Rows from block 2, named by matrix and row number. Rows with one number belong to one neuron. Each number is 500 + 25 x the weight over the matrix's rms, rounded and kept within 0 to 999. All counts start at 0. Numbers have three digits each.
# gate: MLP gate (model.blocks.2.mlp.gate.weight, 848x320), inputs 54-107
# fc1: MLP up (model.blocks.2.mlp.fc1.weight, 848x320), inputs 54-107
# fc2: MLP down (model.blocks.2.mlp.fc2.weight, 320x848, transposed), outputs 54-107
gate.590:502454519540537548542498527487512501471522470439483502505521458417455541479525483533497480519502461562557547495465545486510547495467467475472490460520515524478513
gate.591:555512501519459492478504528469508471469507489484531489522531554512540526509483502502500481501501487584522508498528458490508506521504471476474460505484504520476528
gate.592:521508467492507458479477502497492521485519518503459499476478510509473495495490463479526507514474504503492506511499490499483486461472532517488526538510468486521484
gate.593:518493546526500447485472485480535527484505527492495519505471496482532477479478485480499494503497504517456504489516510516506484473504513503479490503515521503483536
gate.594:474499477499506494461495501508490467515493486485526510507501456447499528520480523488515452465511561457518523492495483531562498499488518516533490467496502462526480
gate.595:491494496467493492510525476501503526526512544514527505511526491505523532520484527478511524499477483514521526430474454511500445500480485520504503445475516517506545
gate.596:502514489526538535488548492512513510537495498515475515501472528500483442492513504515540464504489495504501454509548500526522518460534530530506526507491462519476529
gate.597:502510490514465516490510526496523510521504513494522469517507521486506505490488536502502547514454544534470526493477516475473475493443525541559509527497507529522481
gate.598:516491558581498520469464489554585494392504485456521530549483529515507532498444554489453553577455487550505482543452484505516507459534538542471476483473524489520449
gate.599:483494506483520490559489505505540487545488531515457480516544524495407565499483494472475490531478499493525461544534443509507498493482479472464462473515438558474494
gate.600:526529546531500517493515461523496489524517463479533489497502467475457505485482498528541514465517463514513521554482490542551559471519497471523506526521463555547499
gate.601:512497510494465509516478515498481494484524482513515501557506511488524442535533477496488516513506496533499550493511477490506478515473549478472476479498521534467544
gate.602:550489452541484490499538536502503476542505524495483489491486492487458503508483519537497516545469520518498478518488514505498467522564502496489471491475481501524495
gate.603:497504501489548478511481520471505487495443461455520489470496467487499551516519496455515475478500523472529499508515535503474488519511515477471514515515485492486491
gate.604:503472503470522507523537512466472517503504492477493504527500532476483469496538519491514491486501531474476515481493491504529543500510522496522474542473480443501511
gate.605:484490522498483540484524495495514495495501476496541508540490522502536508480488476499506496516468505475491516483524512460498512479463491487517519456554492481547532
gate.606:489508507496501447507496511525523489494492511521502514500477474496499475498499504518494506510509506511529503484499477496476470499526522511490507509520483505511529
gate.607:483525479484504533475474501505486527530472527506497520488437489490530479463515540503495468475457526483573529426525531512520512479510533544515560503479495428526522
gate.608:479525463522500527514538493500514473494506462523470455528486537515467515536497474488525498472519493539471467496493517516477542476523489508508473541473484480520493
gate.609:491514500536544514468501494452490490498485494486454485529531501477487519500500487506487506459468475492516484510481491493493488507495504498458515487526487512540494
gate.610:454498462504466508546508509501523482561455490463517455501485497492530491482473528528528524546497523477495522478475487519505502466469535451542529442514489472522484
gate.611:519547503537541495498475530537497501479483465503504496473441480493544505504498537502456534500517499492520477488529504498490535454482503489490553502508499543518504
gate.612:515535506512492507502464463477495463523502506505526514540460470492465515555477505521488496501530502457498531511476508466542506486519507500477496482480477515515491
gate.613:505495495498495509535510555477525483502504476521495527479490471465488486517496525494479486516516514519501485533509454530528534494517541517489501492487479491483484
gate.614:447483500491461498490478523544471532452530517498489429544484525531520516513523511455473505486481538497474454479509499465490508491475510504506475504533505502470570
gate.615:472540544542486500504520470498481491492476451457521500486482487468503496502514525482483496471486501458518529445519499495499525519461492504522504517507505548505453
gate.616:525523518482514516469500519527477530462484460499491535470494500550520490492475492484534535503491476490494509487479527465480511474478486497523473512507475512509537
gate.617:492490524505499498496487509489493487479483542520503513475495452511519466500485480533483496472471526481475514494479493504505491469507539506505482445482469475529514
gate.618:481528489506473502518492488490474521473490495502488489473524460534481528471522495501535514488500504495546481498514521487490570502531458463498512509503461454493465
gate.619:495508489502488512538501505466532532504474477493528501505474525444474543508477536520515490483472491492489489448466513509505475492516503513517472462520503470502449
gate.620:522534485496510501472491481511483517478495551525513492528515448520463515526485529489497497480475498493472551526507495494525524526491488486516457471549477517512513
gate.621:448486510516521477528526495503515535479520502497483488479497513497466528467501486509497489489511458545444531514481462486452510514485455487483497499488546525471492
gate.622:501499501532450505480488537445485476493499479472518505485465509500509520468482496485532478501533511503468573501467468523467504490480531507479494470502504493520487
gate.623:492530472539523510509462505539518489495488523519535526451469455518490511561516508533516504527452469551556513501524512494505471504484458507494484488486525504495513
gate.624:502497517516487510462492539480497512507519485507497506461500498506514535485524515485487521495500501528517544543459502479493525488460491513487516526526510489468527
gate.625:464513497512490503485520509452514511483523507508486496458517466536480530472529534498507522473488523493555447459492472487514486521500446502498499504489482511526493
fc1.590:466424486496447417508444514506498504459479507480474530541512503518559520508453489501538487482476517496501504453491462585464450454466503552535570430497482474519473
fc1.591:519448484483525498492506534520504487457485504453484485505528525505517518501482536531495490489513524522513495507513477502507519508503477491480528502477517500498510
fc1.592:474495530505519493467480531502492464499461537507452524489458497480474529503517520564475524508504506474530502484517531494484486479481508483509529524525523487452525
fc1.593:514503516504501456515481517508541503464507533486536519485485505446514455478512512519464475520502491492490482494483467511488472491496517512513522512509518477508488
fc1.594:496486495494532519515494471488501474544477552502521464454503526480472535472503477533506510451521527531515538514470501505512481508467512485460516505494491532517515
fc1.595:544492536499512495477477484495509475543467506502488479486493510463490513496507516535467490506491522476483487503522536481522515514513500496516503545527493423510485
fc1.596:514518469474486499516499474524498515457532486499494512573460535484482500519501470511482508470517524487508493512465470466522515469479487483480529506495543508526464
fc1.597:497510518482486480505489542473539483530480513491527486508531512489530467487505511494497525523445516529507531490462485504491491522463545527526521496478507524502494
fc1.598:525455501495464420492479573491521490537459509369461489471541498550537496491450538479534535471465508481508478417505522515487466528464448486552555508516448503463432
fc1.599:477473483504490513486519532537519535467481513426447515505545528523518466436487506463503492519505503503520459534497480482491479537500482517529481499505508480510449
fc1.600:502490511498487505489480518521482508466463505440462507528516466472514459474489497466507541483535501500497500537488502496496494553497484478528490511509510465509440
fc1.601:474537493443467499541530497484494498505537504523502484512496527504491531554515505473489508489488470554471492508483519520462474516480507517499507444479511531526497
fc1.602:483528529506511497504469478487521522497511490494530507485527464538527501498543493482485505504492490505534488485493482500488518458466516517486500512510497514495541
fc1.603:494502480504492508481469500501487465509483537486502483483461506477501481471467466538499503462558493508461523520536529494506476441545459493494498494501486505475539
fc1.604:494473484534516525520479502466516535449515530492481496542514500499490468502537548493524472483503502458490519491498478537495515466533483523516495516486456472483482
fc1.605:521479511483518493471533491476513510510496506491521499501489550523520511537513475514517501504471537538527453529471506496520498504463470481569526480529514476533511
fc1.606:487481523477475507488519522480505488495520490484481510513472499515492480507508486479509508493499486512474541490496505474525524489515513481507508496529493490521508
fc1.607:451526525493491479491504488499517511515529484489471508526488521507529503514534511502474475541451479516485463497468484497498513498455485518532510509597532512498415
fc1.608:512493488501489515493534467487500489480495475494472481494522516495476545498510466481505480469516493532500475572489473520499515499563491494489462514499470439484466
fc1.609:510536511484491463504489523523520485516508505509512540468495484505509477539540504503503510502449522500481518473472493534480495534521509513515474492505501486512498
fc1.610:480475502549478495510526504456555556529491499457522503501498559483579509439514526483563547527491489473493507510468491476500539481486557449527474509492509471490471
fc1.611:445511494514515491492495471485483503495482494503491480489477494488510517474479495500503503495525480483511491495499537503492530484487496461491510449505487528468491
fc1.612:445512499496483498509507522490533531501527496519458504474554524524513485476525500478544496489475485486500523434488465517463542515508482504520524543523506482528495
fc1.613:482525507504536508481551444509512479530502547499481499527537494522477546488518475529494494506477509474534477509487520507517466453470468546506510485534520530545527
fc1.614:540521478470528513513516487471535468546522447510513579461510528505512474492488496511530455531545482509489539507508470512557472510565487523498493511467490551538483
fc1.615:522520516504508471500506479520501485490470466480505508533510500470461496455488526488489530504459482467527545462544503523500492522494511524488521469506513514533480
fc1.616:479512518509514501497501484499511497471528498490465474519510487526499507481521494500465533492484471491514532515505484483531523500546513531501531488632505464542485
fc1.617:514474525494515505512520474446574495511515479488507485510539562477460504479514518520464484537512475484490443548472492485504469518516499459476518520498501495524476
fc1.618:522495482504549487563556485527541524467519557477508527469477499470468522509528554498458492482502533487479521479511543455484438521504489538516490526490499495488499
fc1.619:515479504534501499526491508479516547486465447468505489506458539467480514479498548530490501462452470522515475448462521530502457466483517502516525474504504469491460
fc1.620:494476487552477516520523491499510504479492517470495494473508501503523496495482506469526507490513504483477492487460492456477518503490495496499509528413509480482474
fc1.621:472503516505511479529500473504477527478502488507473510451519510534473505500494466490474503479506459527475519530450504494493496483472497483458495465495534559489488
fc1.622:500470495508473472507457466448540546519492513483501492462538519500523511476476500510451527509509518532478487480466485547443478476433497521497530472523505503516423
fc1.623:484484554485504486534489464500479520447519530523488476521486485520511501478508496466467465446523471469464525468501518519480527490558491526496515508519457531488515
fc1.624:492538531462494502527467521502535467473502535536509491497503495482505514527508513491505512471468450530505516492502477499509444523481510513544470495524478488507508
fc1.625:510474495490511485513479516497492508456519559495478498468495481518453520456512538507475493475494511481525446480504482539508527525529516505483494492505479458501488
fc2.590:538510525499527558494507546485465505512500526488478488472460505497440562510535534546484500516498453465511484520503506499464499517508497489541512553501497504516492
fc2.591:470542492510521511522494483519498539552526531508509529503496475492508451488511494530529523508480545446454500486467518499509484480471526505511485456506455514490529
fc2.592:492512526460504514474499533490474480515524464470506472492509498504481523498486503516504470506506496430477467533538445510466483488513495501511517494502495475516488
fc2.593:487485508462513494497513457478481478495507525510488508485492479508473494510520494525488520493471450513514515500482506502516495505486542458537526536524499524515483
fc2.594:513509501508480513490530503494512547481495459533504484503513513531506463488542545485479473513497431468500516495494511466442511506533514530500499547491488518519504
fc2.595:481530490501549539501465476516465490519535488538495531481529442522491502529526470505477493468482495524485503491449458513478472469488528505513494470502484482503489
fc2.596:503540482546545462461583494496457476543498492535508504492506485504518488493506484501551479543505510528507479482506480551512509476523515538521509474514474510497524
fc2.597:504477486480503502505483496496491479479497510489491510496478528489503535479511480514500471476537493520515484501510475500522496519538446463495497519531484473436506
fc2.598:503479491501517503472513501463502492481510552517524516478509488515489511527532471516522489502542528483512550495473552506457502541495507458525503523531485489521534
fc2.599:494498547475497542448522497543513476481515526517535501453452474465469484492539540501499514520504496507498463511502510484547486476462529500490495511515490524525508
fc2.600:470475533492463504505469532495559428482499504480522523497487480503520528533507502515478482494461522473457523473531503470494539500527461508539472512463499500523506
fc2.601:480461519491434492502506528485479496522474495536455488535466484481508504513529471519530487484520475556493565497499538472479525532466518504496501502500521583500498
fc2.602:525505476512485532522490478514503523515454531493491483493474471502532525490523533473520498508510513504492505519511458510503488533519502450489475483467515485499490
fc2.603:464559482514493509541486516478549488491497472482528480529527499478484526505544493493511523480520490495485524503473509501544529447503534500460523485466537509480499
fc2.604:454530503513510471467482517484519503478517478526501474452486489449543479492461503527478502528509500473513497455526493495545462512513510515522520484520516487474492
fc2.605:525537503510516479536485463513490529494520458535498482545474449490490475520520484447479527497468523487508485462487491528525558474517522473512501512536498522464506
fc2.606:510481514521482510513534531483499486502500484467483493487471499497490492497528486474486507476507472492465534503503517506503530463500486490482475477535477455513493
fc2.607:511431496504470475550482511521530521488504490486433448486565537470496504493470487536456508496519471502507492510501521497472463526475499525534521489523503528475525
fc2.608:522498510516540475516482483487490512510492519487541510465515481492502494510474530534482475511501531470501531464470496486533472512478500511514529530511530497535488
fc2.609:455473480495510487471494469503507474487471511475461480527524483477509485535531464497494514497510503512505532482502507487523510500493514481520513497514461502544489
fc2.610:503531489477515493458481472549487480461519518544503473511492493501482511524479475501465451451504495546519478498499500516495470542503466571473543498509491540501473
fc2.611:503499503503508509472488497528476449538507559495532480509484478526483483500472477523497422490476534510499536483482511453533457467454486492483512537541491484515499
fc2.612:527495489492528496508483468518484500539486503520521473506472486493478498534495497509483550483463513480515499509500497531491502455518535504457520498534510460508513
fc2.613:540464491473485552509489456524480553507474528472495533505485526527535507478477493487515528451469498468508511494521519505480501488444480467487472491490529480513495
fc2.614:499495508497477485490464544510501517510494514515522510524473536525501486511516504465455507521529516507485493475487458499490485523467484527523485537503531498522529
fc2.615:471537503511471550525536489484516510522513416475531533517519482491507491482474470469521512490479520475449509482476463503522497506460504485494485535507532535507480
fc2.616:511469517547533516528498463511481507494489512501498499481490474491527488512490486470502532487481501494468529497540466530564483492556514514520508499639473423485504
fc2.617:466527486517502460487491514512449523485461530541516506525500512507527471511535484528527495484472515478513527511479518526523515521524512502544523478506506496466509
fc2.618:491533500506458485515494485480482518496493500503456473513510503550529530451490483479586500522515486497547482515484506485474540498505484493524494487504493493488525
fc2.619:479493488449514503469487513519521507500560523487501512486500510510511500482508480493519532527506504509528499501510480492484493510524504514511473510506512522482518
fc2.620:505519497476501486489508520500497507506483470507501513488504505509514494506498484502496483490515506493506490505471508509498510496485497481476494484484486512507527
fc2.621:520476482476477509503474530479495486480469529515509479531474473431553463510507545497482515511472560466509530409530498495530463497515490518515534513498471498490476
fc2.622:486506498466548548495523476551497517515499477496514522501493515485533478503487494456504508515448519470504488507538519490554525521521494473514496516497489521486528
fc2.623:511497477507525506494493500536472474527514531493535525482482519498510523513531494524496504481474469524500495504496506509491476478496474498477468496508503524501508
fc2.624:449511504494519550484494515473495483519483530526522473503514467464500487493487552465519466460538458508539525553494540502489525503445499488499523505541522448481494
fc2.625:493512522467475505480497505505526498443501471500501513493479492500519496462535519486514485503472483480517506464486520497484499531524492515534521543510487540483492